From a checkpoint of a small image classifier.
Model: depths [4, 8, 4], widths [48, 64, 96].
Training: soap at rate 0.0013, 6200 steps, batches of 384, held-out accuracy 82%.
Data: trained on histories of elementary cellular automata, time running down, 295000 training examples, 8.1 epochs.
Rows from block 10, named by matrix and row number. Rows with one number belong to one channel. Each number is 128 + 24 x the weight over its row's rms, rounded and kept within 0 to 255. All counts start at 0. After the name is the row's rms in percent of the matrix's.
# convs0: first 3x3 conv (model.blocks.10.convs.0.weight, 64x64x3x3), inputs 10-14, a 3x3 kernel for each
# convs1: second 3x3 conv (model.blocks.10.convs.1.weight, 64x64x3x3, transposed), outputs 10-14, a 3x3 kernel for each
convs0.0 106 [175 142 116  97 120 120 109 111 120 121 120  82 112 117  84 169 246 164 114 144 141  93 130 121 152 154 138 136 146 139 132 134 173 124 115 137 148 191 121  94 122 108 107 104 135]
convs0.1 120 [148 156 129 126 160 129 111 116 122 117 125 124 117 102 147 145  98 113 178 111 141  99 147 121 127 110 186  98 157 134 108 157 128 103 107 140  94  96 123 120 133 111 152 148 134]
convs0.2 106 [123 146 159 139 124 125 111 180 108 140 125 166 107 122 158  94  90 161 146 142 161 132 136 126  98 178 136 159 124 103 127 162 109 132 123 123 111 119 116 122 116 130 113 161 151]
convs0.3 100 [149 120 176  86 197 130 114 147 114  96 107 143 106 136 137 136 140 145 149 150 112 141 173 113 188 105 120 151 115 128 143 133 112 167  91 111 159 117 104 118 116 143 166 167  94]
convs0.4 080 [124 156 149 187 218 143  95 170 154 129 114 183 113 190 107 118 154 173  89 108 129  99 147 100 151 149 106 125 127 110  94 125 106 102 101  96 131 104 176 116 121 154 132 148  55]
convs0.5 110 [123 122 138 123 126 125  87 100 148 124 180 124 136 155 132 100  99 162  95  98 124 125 126 125 144 185 142  94 132 182 117 113 120 145 116 118 136 117 134 111 107  90  94 114 153]
convs0.6 109 [131 121 114 137 123 102 118 131  86 127 165  94 115 164 128 171 134 144 119 136 144  84 171 119 126 137 120 106 183  84 104 102 142 161 115 126 149 132  90 137 135  90 125 132 136]
convs0.7 115 [112 126 158 159 132 115 117 110 124 197 125  76 151 106 123 152 106 134 138 135 118 123 103 114 121 152 180 148 130  88 134 146 131 125 122  96 155 177 101 134 122  88 103 100 120]
convs0.8 100 [ 98  81 160 141 129 131  74 116 138  96 148 122 103 144 129 133 134 126 123 156 101 143 160 148 135 169 125  94 130 120 146 113 161 133 174 103 116 165 145 132 153 140 140 145 102]
convs0.9 091 [157 128 138 137 137 107 125 138 118 110 116 125 133 120 115 125 118 174 144 152 157 148 138 162 119  97  67 124 113 145 134 125 133 120 110 114 149  90  90 154 133 119 118 111 168]
convs0.10 096 [127  96 136 106 126 140 102 169 155 137  90 138 121 129 101  99  89 132 106 128 134  97 145 186  86 126 176 165 114 115 114 141  93 149 167 156 133 133 134 117 117 154  85 163 116]
convs0.11 091 [102 112 123 120 133 126 112 123 142  90 144 127 138 101  84 133 130  98 139 170 125 144 151 161 161 104 127 129 134 142 140 122 159 139 113 133 150 132 164 145 162 145 163 153  40]
convs0.12 090 [146  94 119 120  94 116 108 125 163  85 152 145 139 108 147 119 135 160 158 115 122 104  97 155 106 150 116 119 109 113 130 141 135 138 113 144 106 162 112 107  97 107  81 124 131]
convs0.13 085 [121 124 111 105 108  85 122  97 139 154 106 152 150 126 117 106 104 116 142 107  94 167 151 110 180 155 127 116 166 152 109 149 159 129 129 172 177 126 129 139 145 164 116 173 114]
convs0.14 095 [183 141 134 106 175 186  79  59 103  91 152 188 103 121 142 123 130 119 125  98 148  91 129 116 121 136 135 157 180 138 125  88 138 110  81 152 124 114 121  97 132 142  98 115 124]
convs0.15 099 [152 161 141 116 109 108  94  66 102 117 149 148 130 125 118 127 135 133 144  88  55 149 173 144 159 138 117 116 146 128 122 156 119 109 120 148 151 117 108  96 120  98 108 140 174]
convs0.16 106 [123 175 124 141 131 114 140 118 118  97 163 121 164 126 140 152 171  95 118 122 135 129 103 104 155 117 143  87 136 144 120  94 103 123 143 145 129 130 120 107 139 126 113 121 111]
convs0.17 103 [106 157 140 108 137 124  84 151 127 129 129 158 133 134 104 117 129 134 131 123  84 110 112 158 130 129 134 119 151 138 106 103 115 120 126 145 146 105  78 171 142 106 167 168 163]
convs0.18 105 [104 123 158 132 146  98 107 165 126 140 162 139 175 193 103 148 115 110 122 139 104 113  96 117 118 147 116 161 105  80 107 127 114 133 114 172 157 110 139 116 177 140 107 143 116]
convs0.19 099 [101 108 109 134 142 138  74 127 134 114 153 122  73 107 167  95 128 154 141 111 123 130 117 169 128 116 116 164 147 145 123 145 106  86 134 148 167  91  63 146  92 110 150  92 104]
convs0.20 106 [126 117 127 152 112 121 103 158 111 130  91  90 114 131 131 126 114 120  99 119 102 118 113  95 117 131 112  95 197 123 110  90 169 172 124  94 105  97  89 122 135 144 146  83 130]
convs0.21 098 [ 80 123 152 130 121  73 121 111 144 124 154 124 143 118 132 173 116 141 113 127 106 156 144 150 158 167 109 101 126 112 116  97 110 121 142 124 131 132 114 138 137 128 143 117  70]
convs0.22 090 [101 133 134 111 107 156 140 143 152 115  99 127 121 146  99 162 114 118 121 160 144 132 156 120 136 123 117 156 111 150 168 107 126 176 152 133 146 141 104  72 120 123 103 140 150]
convs0.23 099 [115 163 123 130 139 145  95 130 148 122 127 171  76 142  88 140 128 148 106 117 109 154 120 141 137 136 123 161 147 121 128 133 140 165 113 104 138 101 116 120 103 106 167 115  91]
convs0.24 104 [ 87 121  77 141 139 126 127 136 125 109 120 114 109 118 128 173 166 113 151 122 139 102 118 180  87  97 111 119  99 122 104 134 133 143 147 126  67 142 134 117 122 116 122 124 134]
convs0.25 113 [127  96 129 118 115 129 105 116 141 133 139 133 171 107 109 121 174 110 138 116 142 138 122 104 106  96 166 182  88 123 126 107 108 109 109 155 127 109 156 147 119 104 176 121  95]
convs0.26 102 [115 126 151 138 162 176 112 133 119 126 193 140 139 163 121 103 118  96  96 129 167 145 165 111 118 100 150 109  97 116 130 151  91 103 127 149 134 118 144 173 145 142 143 126  84]
convs0.27 099 [179 116  93 151 111 130 167  82 112 135 148 133  92 118 150 122 136 126 150 124 151  96  73 161  85 156 107  87 132 132 100 121 143 107  86 149  86 143 164 115 156 154 125 131 123]
convs0.28 103 [126 143 110 117 140 105 147 114 129 129 152 156 169 156 108  93 123 128 122 172 153 168 128 110 102 102 134 140 123 140 120 106 113 125 163 164  78 128 121 112 122 104 127 130 128]
convs0.29 085 [130 132 105 119  99 112 105 119 162 125 135 126 123 130 118 158 147 140 104  89  99  93 132 141 118 132 129 117 123 149 141 129 135 140 139 166 119 130 112  79  77 127 131 143 139]
convs0.30 114 [118 158 124 173  69 151 122 146 110 121  94 118  88 152 107 138 122 128 157 122  90 165 100 101 121  95 139 127 141 130  96  92 153 127 114  97  95 157 139 150 116 118 134 126  80]
convs0.31 093 [120 145 137 108  95 108  87 114 123 118 115 138  95 148 139  84 152 123 166  93 109 102  91 135 113 174 144 143 130 102 112 161 146 107 139 163 120 145 136 119 146  73 103 136 131]
convs0.32 104 [109 159 110 108 129  99 136 109 136 127 120 115 104 129 149 149 124 116 116  88 128 146 168 168 135 123 125 100 126 125 130 121 110 137 146 129  74 139 150 120 122 119 139 159 109]
convs0.33 115 [ 96 165 168  97 162 124  77 119 116 137  93 125  74 126 144 123 144 134 153 119 112 156 124 120 126  96 131 153 116 137 147 120 145 120 119 163 104 141 145 121 135 129 152 128 129]
convs0.34 107 [114  92 149 123 108 114 158 116  95 138 113 159 151 120 106 116 151 136 109 103 168 113 157 145 134 154 114 177  94 106 150 115 102 112 110 140 186 129 118 110 133 152 144  87 116]
convs0.35 083 [109 128  46 125  88 132 140 146 148 131  53 137 119  93 172  68 118  91 137  70 101 115  94 166 115 131 150 159  95  99 133 107 127 118 123 105 101 135 118 123 106 181  68 133 149]
convs0.36 095 [147 160 132 123 178 121 155 159 130 119 157 118  86 146 156 127 127 154 140 149 118 129 123 130 131  84 131 128 206 151 147 168 153 127 124 172 133 118  84 175 107  85 128 186  92]
convs0.37 100 [147 143 116 147 108  92 149 152 128 133 215 111  70  97 102 157 151 125 168 143  73 106 105 124 127 125 135 121 117 107 137 107 116 175 151 119 173 121 113 144 115 109 168 107 102]
convs0.38 083 [101 109 147  73 113 136 134 124 158  96 107 117 106 114 145  87  89 147 107 134 116 122 155 123 131 125 119 115 115 110 111 136 142 110 116 102 148 120 118 105 165 154 148 135 117]
convs0.39 092 [102 108  96 168 136 119 114 124 108 105 120 158 130 105 150 143 158 164  83 111 114 131 126  87  99 126 113 120 139 128 112 127  96 143 137 123 138  88 116 114 144 145 120 111  99]
convs0.40 094 [125 122 165 141  88 158 151 125 116 118 107 110 113 108 103 151 130 133 137  92  95 114 122 104  98  98 124 129 147 128 133 106 124 138  94 125 152 166  91  95 114 133 155 138  79]
convs0.41 085 [132 141 117  86 141 143  78 132 106 155 133 109 115 138  78 138 119 160 102 131 119 111 115  99 161 126  99 114 103 142 159  92 133 107  94 104  82 129 129 110 128 142 108 125 102]
convs0.42 095 [158 154  63 118 107 111 140 119 150 148 185 124 132 124 120 134  95 140 103  87 131 114  90 118 120 146 119 153 129 147 123 141 132 118 120 121 162 146  84 165  92 109 136  72  66]
convs0.43 103 [119 148 121 128 114 145 139  88 119 137 112 120 117 127 141  98 116  91 146 127 139 130 137 157 118 112 143  92 129 151 149 107 114  74 116 140 143  91 113 163  75 124 153 116 154]
convs0.44 110 [123  74 175 154 165 144 129 123 118 106 122 151 140 115 139 119 123 142 103 163 163 131 117  96 119 103 144 140 121 138 124 126 107 115 115 141 103 128 122 147 160 125 112 150 130]
convs0.45 092 [140 177 172 103 163 115 119 137 104 140 178 107 142 120 130 172 126 106 130 166 111 146  90 103  95  70 113 150 146 124 127 108  98  51 131 124 156 142 157 136 115 123 122 153  83]
convs0.46 094 [149 123 135 106 147 153  98 154 119 127 139 142 111  85 128 129 141 137 120 139 137 140 139 153 129 158 125 168 109 158 145 124 116 124 153 137 149 147 132 173 128  98  96 151 154]
convs0.47 107 [154 102  83 111 127 115 111 140 120  40 161 205 113 202 133 129 125 174 106 159 128 119 132 120 120 193 107  86 150 153 118 145 162 163 150 150 148  90  81 147 116  86 150 122 114]
convs0.48 111 [129 123  94 108 163 113 158 132 126 100 126 141 155 179 130 126 109 113 133 168 166 120 145 158 113  84 105 155 178 141 116 108 143 125  87 116 157  55  90 126 108 141 163 152 125]
convs0.49 095 [102 135 129  91 121 128 145 110 155 186 223 197  30  72 131 108  92  86 114 153 145 121 174 170 143 102 119 109 170 159  94 179 174 140 104  76 130 140 102 120 113  98 152 131 146]
convs0.50 087 [150 134 122 118  99 123  92  91 105 105 154  94 145 163 185 104  89  67 123 133 156 147 129 155 132 131 110 120 155 175 156 123 145 164 147 128 112 140 122 114 103  72 112 138 125]
convs0.51 113 [127 120 112 145 142 128 116 147 121 111 112 121  88 133 142 106 131 109 150 131 105 159 122 133 129 149 123 153 141 127 145 161 116  96 124 159 108 148 142 101 101 149 114  78 133]
convs0.52 098 [125 150 134 150 137  84 147 149 103  90  88 117  84 137 128 113 169 108 129 119 114 148 110 125  83 149 145  87 159 138 147 135 140 145 144 181 113 108 149 141 181 128 122 143 120]
convs0.53 096 [130 108 106 127 140 116  93  92 128 149 133 148 131 125 129  77 123 135 124  94 148 140 147 113 101 142 147  64  82 116  93 143  84 147 140 111 121 176 138 113 136 111 113 122 140]
convs0.54 108 [174 130 137 128 123 154 150 136 135 115 132 194 136 124 127 170 168 116 141 128  98 138 147 117 103 102 132 101 144 164 125 163 135 154 124 126 130 150 124 122 164 168  91 122 121]
convs0.55 084 [164 168 121 169 163 151  93 127 132 137 108 163 140 158 118 110  91 138 129 104  86 135 122  88  98  93 103 187 158 181 152 146 147 120 147 158 103  83  70 125 120 116 124 109 161]
convs0.56 099 [123 151 140 117 111 168 207 112 148 133 130 126 163  89  93 121 147 153 124 110  75  88  84 113 114 116 148 136 128 151 167 162 173 144 131 124 160 166 100 149 140 129 108 121 137]
convs0.57 085 [107 129  93 108 130 118 146 145 112 132 139 125 176 118 166 138 136 149 131 110 116 104 101  94 136 116 157 139 147 143 116 102  87 148 148 155 114 118  99 101 156  84 121 113 114]
convs0.58 100 [164 101  89 113 147 151 140 122 172 140 130 154 176 147 159 121 140 175 210 174 179 156 139 132  70 100 110 139 119 137 123  93 132 157 148 167 138  97 124 118 134  93 106 124 101]
convs0.59 102 [145 168 136 128 140 124 138  89 142 180 114 119 112 109 111  98 154 128 157 118 128 151 119 103 152 108 135 112 153 106 121 133 168 132 114 141 136 113 149  70 160 119 124 107 112]
convs0.60 097 [119 148 148 144 126  97  97 119 124 100  83 129  93 177 176 131 136 132 120 130 139 141 128 130 134 104 117 115  89 121 129 123 179 104 114 125 120 137 147 105 130 115 155 202 152]
convs0.61 097 [124 153 121 107 117 135 106 102 135 153 116  42 148 137 100 137 132 133 141 104 102 143 120 144 134 117 105 121 140 128 144 108 131 167 147 130 111 135 118 111 154 154 172 141 128]
convs0.62 098 [108 130 162 128 135 119 127 115  94 114 141 132 143 161 115 156 122  85 130 155 157  83 135 130 136 101 112 137 129 143 133 121 101  93 151 132 184  80 241 141 158 120 141  95  83]
convs0.63 125 [123  99 135 101 138 152 129 115 159  91 109 155  65 151 182  67 149 173 102 108 130 120 133 131 150 143 136 160 104 140 109 129 145 120  99 122  70  91 154  85 131 129 162 142 141]
convs1.0 105 [130 135 138 157 140  98  94 120 133 190 186 144  54 123 114  85 134 112  94  61 120 105 168 186 147 121  95 101 125 157 114 133 147 142 176 116  74  82 124 148 159 130 143 128 127]
convs1.1 114 [114 150 140 109 134 116 107 106  93 110 131 166 103 112 100 126 110 120 107 156 144 128 123 173 170 109 140 116 121 165 102 113 182 112 113 126 124 162 108 168 157 109 124 171 120]
convs1.2 102 [144 128 131 160 126  99  94 122  92 163 137 105 159  83  86 139  94 132 146  87  95 143 120 145  78 165  81 185 142 133 109 129 105 115 127  94 137 163 164  85 123  73 121 143 150]
convs1.3 100 [ 72 127  94  92 122  93 140 113 126 149 139 134 109 137  94 107 113  76 142 157  92 170 126 161 123 117 157 126 110 106 163  88 103 116 119 102 152 110  80  62 141 173  94 162 168]
convs1.4 093 [165 170 110 119 180 157 157  90 143 121 111  98 118 211 108 157 108 124 128 138 138 111 166 114 141 110 162 134  88  95 135 107  99  97 181 110 125 160 136 118 146 116  92 123 110]
convs1.5 099 [150  95 174  99 129 179 131 129 105 142  75 103  93 113 113 166 158 122 146 165 125 140 176 136 130 111  97 133 155 103 118 166 140 111 103 132  99  95 193 170 112 103 155 110 108]
convs1.6 102 [139 115 164 134 154 145 142 122 134 152 156 141 135 145 142 166 136 113 124 123 146 155 160 149 127 185 136 117 116  81  79 126 176 154  51 135  82 138 142 141  89 104 154 115 100]
convs1.7 108 [165 162 126 153 108 132 134 124  96 172 105 114 119 113 143 114  58  69 123 116 105  73 165 130 111  91  98  69 125 124  73 160 143 125 134  98 156 107  98 151 121 131  93 138 148]
convs1.8 100 [115 113 110 151 115 145 140 105 129  99 165 134 131 160 115 116 137 125  91  77 121 101 138 124 114 112 150 176 153 146 129 167 132 196 112 139 127  86  98 105 133 168 171 154 114]
convs1.9 095 [172 172  96 141 125  92 117 104 155 142 163 106 152 155 154 125  99 121 170 104 129  91 183 116 124 179 161 100 123 131  97 165 128 122 145 136 100 151 134 142 148 142 162 127  98]
convs1.10 103 [131 151 120 128 133  89  90  95 154 145 125 108 142 151 157 156 110 151 160  76 126 102 108 148 127 155 120 114 102  73 136 103 104  97 112 127 135 119 152 152 122 147 114 129 103]
convs1.11 095 [105 131  67  94 129  99 143 134 144  74 106 174 131 177 198 149 177 188 205 148  96 182 127 146 123 104 135 154 135 130 147 128 139 118 133 144 132 106  92 149 105 138  97 140 123]
convs1.12 092 [112 125 169 129 108 150  97 122 121 133 119 143 141 137 121 104 178  98 133 105 154  95 131 149 144 139 125 151 135 160 112 102 108  69 136 136 122 143 107 131  69 138  89 102 146]
convs1.13 097 [118  99 114 135 121 162 128 148 158  99 128  82 141 140 116 121 149 141 144  79 100 167  85 124 162 112 131 103  87 130 127 121 134 145  75 174 158 135 146 176 106 114 110 109  90]
convs1.14 098 [113 118 153 133 142 106  99 129 117  77 112 120 130 108 137 145 116  99 128 137 162 138 120 117 171 122  81 146 141 143 139 147 122 135 124 133 141 131 120 157 128 110  92 130 128]
convs1.15 101 [124 137 125 148 118 186 145 141 131 102 169 106 105 142 150 136 121 120 120 132 165 103 150 132 131 145 142 110 106 173  99  86 146 133 104 130  98 118 155 107 137  92 113  85  87]
convs1.16 097 [101  99 112 140 122  97 139 137 115 113 186 146 129  73 165 130 134 156 128 139 122 142 134 118 118 140 119 125 132 104 133 110  96 126  98  86 189 118  90  70 129 163 152 103 134]
convs1.17 109 [123 131 119 140 107 100 146 128 123 161 128 141  87 160 173  94  67  97 133  88 125 144 119 145 166 172 125 147 143 112 147 154 106 139 125 127 156 135 125  72  95  98 149 159 134]
convs1.18 111 [160 122 139 122 137 125 153 133 131 146  94 109 151 115 116 155 112 126  98 145 128 122 130  98 138  95 127 106 125 100 128 134 115 109 135 139 127 139 129  91 146 135 100 132 154]
convs1.19 095 [117 134 130 126 171  95 107 137  78 128 147 122 139 126 159 129  80  88 143 155  97 107 118 136 102 144 114 126 132 121 144 134 104  85 166  99 101 105 127 151 141 102 130 155 158]
convs1.20 099 [128 164 129 120 129 137 124 162 106 143 114  92 127 141 157 117  91 162 125  78 115  73 104 114 131 140 125 140 149  56  94 170 180 149  66 175 106 112 157 191 143 115 114 149  88]
convs1.21 099 [159 154 102 102 143 124 156 109 132 173  91 157 138 131 128 156 134 120 121  95 132 124 119  99 146  82 105 147 134 141 156 117 166 124 202 146 146  90 153 134 130 149 114 131 132]
convs1.22 099 [110 137 130 136 106 128 127 145  97 103 133 119 157 129 159 128 142 126 121 130 197  84  84 105 113 138 102  99 136 145 137 160 133 114 125 109 122 159  98  71 132 116 151 125 134]
convs1.23 094 [141 140 105 130 125 156  80 153 129 159 185 121 146 153 116 121  95 125 165 101 130 113 140 124 142 102 151 108 157 117 108 110 124 124 155 123 108 185 142 109 116 120 125 143 108]
convs1.24 100 [144 132 133 137 131 157 102 123 115 121 117 173 133 136 128  78 152 177 155 168 156 167 169 184 137 120 124 158 113 134 147 150 145 143 147 120 123 153 119 118 102 165 112 139 154]
convs1.25 105 [ 98 151  94 143 110 149 147 157 111 114 141 119 159  84 140 105 152 135 105 164 170 141 109 179 122 129 100 101 142 157 146 168 142 116 132  92 114 150 102 130 118 131 142 140 153]
convs1.26 096 [104 131 117 128 156 127 107  99 142  95 103 113 131  91  79  82 127 147 130 109  98 163 121 149 118 117 159 137 126  93 157 106  90 121 149 145 218 125 104 104 123 105 129 146 144]
convs1.27 098 [144 100 155 141 169 104 130 115 175 147 128 144 124 106 153 152 149 125 128 147 133 126 174 133  82 148 136 140 166 130 163  74 170 145 103 140 105 116 145 110  85 165 111 146  94]
convs1.28 092 [169 136 119 127 127 131 144 155 162 124 121  94  73 117 140 135 129 112 143 147 131 126 166 104 126 153 136  81 127 138  94 102 124 117 127 114 138 139 121  97  59 160  94 161 128]
convs1.29 087 [123 128 141 133 119 111 141 140  95 112 123 104  65 124 136 156 110 119 116 152 167 109  90 126 132 111  85 158 104 167 116 103 136 148 139 161 124 106 115 104 117 123 146 110 144]
convs1.30 109 [127 157  89  89  76 144 126 112  95 163 124 163 127 155 132 115 118 146 153 120 126  79 162 141  95 109 153 131 135  93 136 133 118 104 143 142 130 102 122 119 119  96  99 139 188]
convs1.31 092 [ 96  95 108 115 124 163  98 153 131 129 138 145 143 163 147 112 130 127 170 138 107 138 120 154 144 196 135 167 118 180 146 105 187 132 141 138 152 122 140 143 110 138 134 113 153]
convs1.32 102 [151  90 135 127 147 143  82 136 103  58 106 135 135 106 115 173  84 142 134 112 147  68 127 121 102 139 119 111 117 114 131 174 139 104 119 118 143  21 138 139 115 148 113 106 148]
convs1.33 098 [147 118 121 132 140 127  88 127  66 155 161 151 140 145 122 129 143 164 138 140 161 168 133 128 157 132 119 118 173 120 110 125 110 138 142 154 112 169 124 140 111 138  88 139 176]
convs1.34 109 [113 110 152 128 144 119 139 125 113 143 151 128 118 134 132 165 116 108 105 144 120 107 103 111 132 119 146 152 122  82 129 128  71 133 158 129 109 133 106 153 114 141 146 111 163]
convs1.35 090 [102 140 145 135 148 177 125 151 158  90 134 105 161 140 138 189  87 108 127 108 148 141 123 147 128 156 111 171 113 103 143 148  95 137 106 133 138 138 160  89 144 147 127  86 159]
convs1.36 092 [132 174 159 127 114 124  95  72 127  98 131 100 148 176 125  80 142 172 128 137  57 122 154  82 179 150 129 115 163  90  94 121 145 168 115 143 120 135 166 118 105 104 122 131 124]
convs1.37 104 [102  92 123 124 137 154 130 111 142 120 125 142  84  79  95 138 135 121 137 143 130 124 134 140 122 149 102 125 156 113 112 146 139 140 128 127  94 162 170 124 144 108  98  98 101]
convs1.38 093 [118 134 109 127 171 107 152 174 134 155 165 152 118 165 164 118 108 139  82  59 100 110 128 137 161 143 164 128 164 134 119 141 129 146 159 149 185 123 191 128  72 130 124  90  96]
convs1.39 096 [134 140 154 145 113 150 141 140  89 136 189  60 137 129 158 140 132 120 118 119 167 122 140 146  81 120 167 153 108 121 145 132 139  90 126 156 104  98 133 125 129 124 116 173 144]
convs1.40 094 [119 166 105 123 104 111 129 138 104 172 138 147 150 162 165 134 119 154 149 139  82 193 136  95  96 133 118 119 151 136 148 133 156 143  60 114 147 105 147 123 126 127 130 113 115]
convs1.41 092 [121 115 149 140 160 130 134 153 169 145 113  87  66 118 141 138 101 132  96 111 168 135 110 111 150 159 109 121 129 155 144 137  89 166 163 105 109 128 159 169 158  80 103 114 139]
convs1.42 094 [132 113 126 117 125 149  97 135 130 119  91 202 134 135 135 113 160 130 109 123 137 106 152 101 144 133  89 143 140 135 141 114 154 105 127 130 160 173  99  96 184 134 135 104 174]
convs1.43 104 [108  82 122 175 104 113 125 138 105  94 101  87 119 116 115  92  94 152 132 156 112 140 113  81 150 135 108 123 127 151 156 124  93 134 128 119 151  84 102 148 182 104 154 148 113]
convs1.44 108 [121 115 131 150 116 143 160 127  79 148 137  90  93 140 109 142 124 145 181 131 134 144 123 100 105 110 138  95 107 167 130 104 145  95 139 158 155 130  99  88 119 147 134 131  96]
convs1.45 100 [144 116 136  89 123 112 120 188 164 130  93 135 129  85  94 140 172 151  95 152  97 128 123  94 191 147  83 122 124 145 149 137 114 142 116 117 164 156  99 143 137 127 141 160 111]
convs1.46 100 [136 128 111 167 182 114 151 129 131 124 142 126 115 121 102 128 166 149 116 101 161 142  76 112 140  73 111  79 143 139 125 118  94  82 150  89  97 154 119 159 122 105 141 122 106]
convs1.47 104 [130  77 127 121 123 109 142 131 122 128 123 144  89 138  79 117 104  70 146  76  79 115 129 196  95 152 115 108 150 133 150 137 175 143 142 141 195 148 134 119 103 110 103 167 154]
convs1.48 099 [149 127 107 119 134 145 109 129 119 102  87  95 128 143 127 117  98  88  85 146 122 163 130 137 129 118  99 123 158 143 142 160 153 145 124 123 127 127  74 131 134  93 129 113 123]
convs1.49 094 [141 130 150 137 133 126 128 123 124 132  94 160  96  82  77 110 119 108 154 125 144 150 122  96 139 141 140 126 104  99 127 171 148 166 120 138 183 151 104 137 121 125 153 136 121]
convs1.50 096 [108 127 141 111 118 141 100 148 126  36 140 126 128 114 163 127 157 120 144 152  94 116 155 114 172 137 121 174 144 132 144 131 130 110 103 152 104 140 151 127 131 129 163 102 116]
convs1.51 111 [118 150  75 139 198 154  73 113 149 118 138 139 127 148 126 148 140 171 118  74 117 127 107 118 154 132 162 119 133 136 160 127  94 132 127 126 110 140 178 172 104 134 119 117 153]
convs1.52 103 [124 143 155 126 143 120 103 110 106 103 120 116 167 122 132  82  88 100 151 151 112 111 172  99 121 141 135 133 131 103 134 133 158 128 150  69 130 107 139 140 138 140 136 105 136]
convs1.53 092 [119 129 132 101 149 124 144 111 153 136 121 143 137 120 139 127 129 134 144 146 100 136 120 145 145  64 151 119 127 117 124  93 129 125 106 116 128 208  91 145  72 151  97 146  95]
convs1.54 117 [149 101 161 115 120 129 149 124 124  83 157 174 157 135 126 123 100 118  94 140  92 117  96 153 110 127  87 171 128  69 155 102 138  92 119 190 189  83  49  89 106 190 113 146 108]
convs1.55 088 [181 143 146 154 171 165 121 101 122 127 125 145 132 162 121 136 134 140 108 111 108 119  95  87 121 121 151 111 136 145 125  94  76  83 127 115 143 126 135 139 119 122 136 107 133]
convs1.56 098 [153 151 165 153 145 157 125 160 137 111  93 146 157 146 158 103 130 129  93 141 154 107  97 127 131 139 119 165 130 104 115 143 122 125 127 151 117 187 114 141  99 132  98  37 183]
convs1.57 094 [126 138 150 120 151 161  90 134 126 149 112 150 154  91 115 100 124 109 111 147 168 125 134 141 127 144 142 132 135 134 160 163 161 133 160 198 123 161 175 148  86 147  92 105 120]
convs1.58 109 [145 121 146 145 157 123  97 118  91 145 139 109 169 126 155 146 142 182  84 100 142  92 104  95  79 135 115 103 106 125 133 110 163  92 180 117 107 126 115 141 102 181 158 167 106]
convs1.59 104 [158 101 111 155 101 117 106 168  99 127 140  84 147  92 102 175 146 124  94 146 104 151 119 126 109 118 105 207 171 148  75 114 132 153 158 120 103 115 137 137 164 188 150 171  94]
convs1.60 099 [145 113  97 186 155 144 124 107 122  82  77 151 122 111 104 125 104 130 127 146 133 149 134  84 163 146 136 101 133 126 127 157 128 153 130 125 111 175 144 100 101 152 142 145  89]
convs1.61 101 [ 98 110 140 121 152  95 109 137 123 178 125 177 140 104 104  84 113 120 139 110 130  98 158 133  99 146  93 157 110 144 146 130 141  98 142 101 127 168 153  78 100 128 170 101 182]
convs1.62 099 [148  99 132 132 119 112 144 138 135 165 121 136 118 142 167 153 139 117  81 173 127 135 139 117 136  99 155  93 112 139 118 106 111 126 108 154 168 152  74 161 115 101  67 159 152]
convs1.63 116 [118 144 120 120 137  99 170 138 141 146 124  80 129 109  83 106 116 113 129 116 119 116 159 151 146 122  91 128 166 115 119 166 162 116 160 128  89 147  92 111 144 160 150 157 148]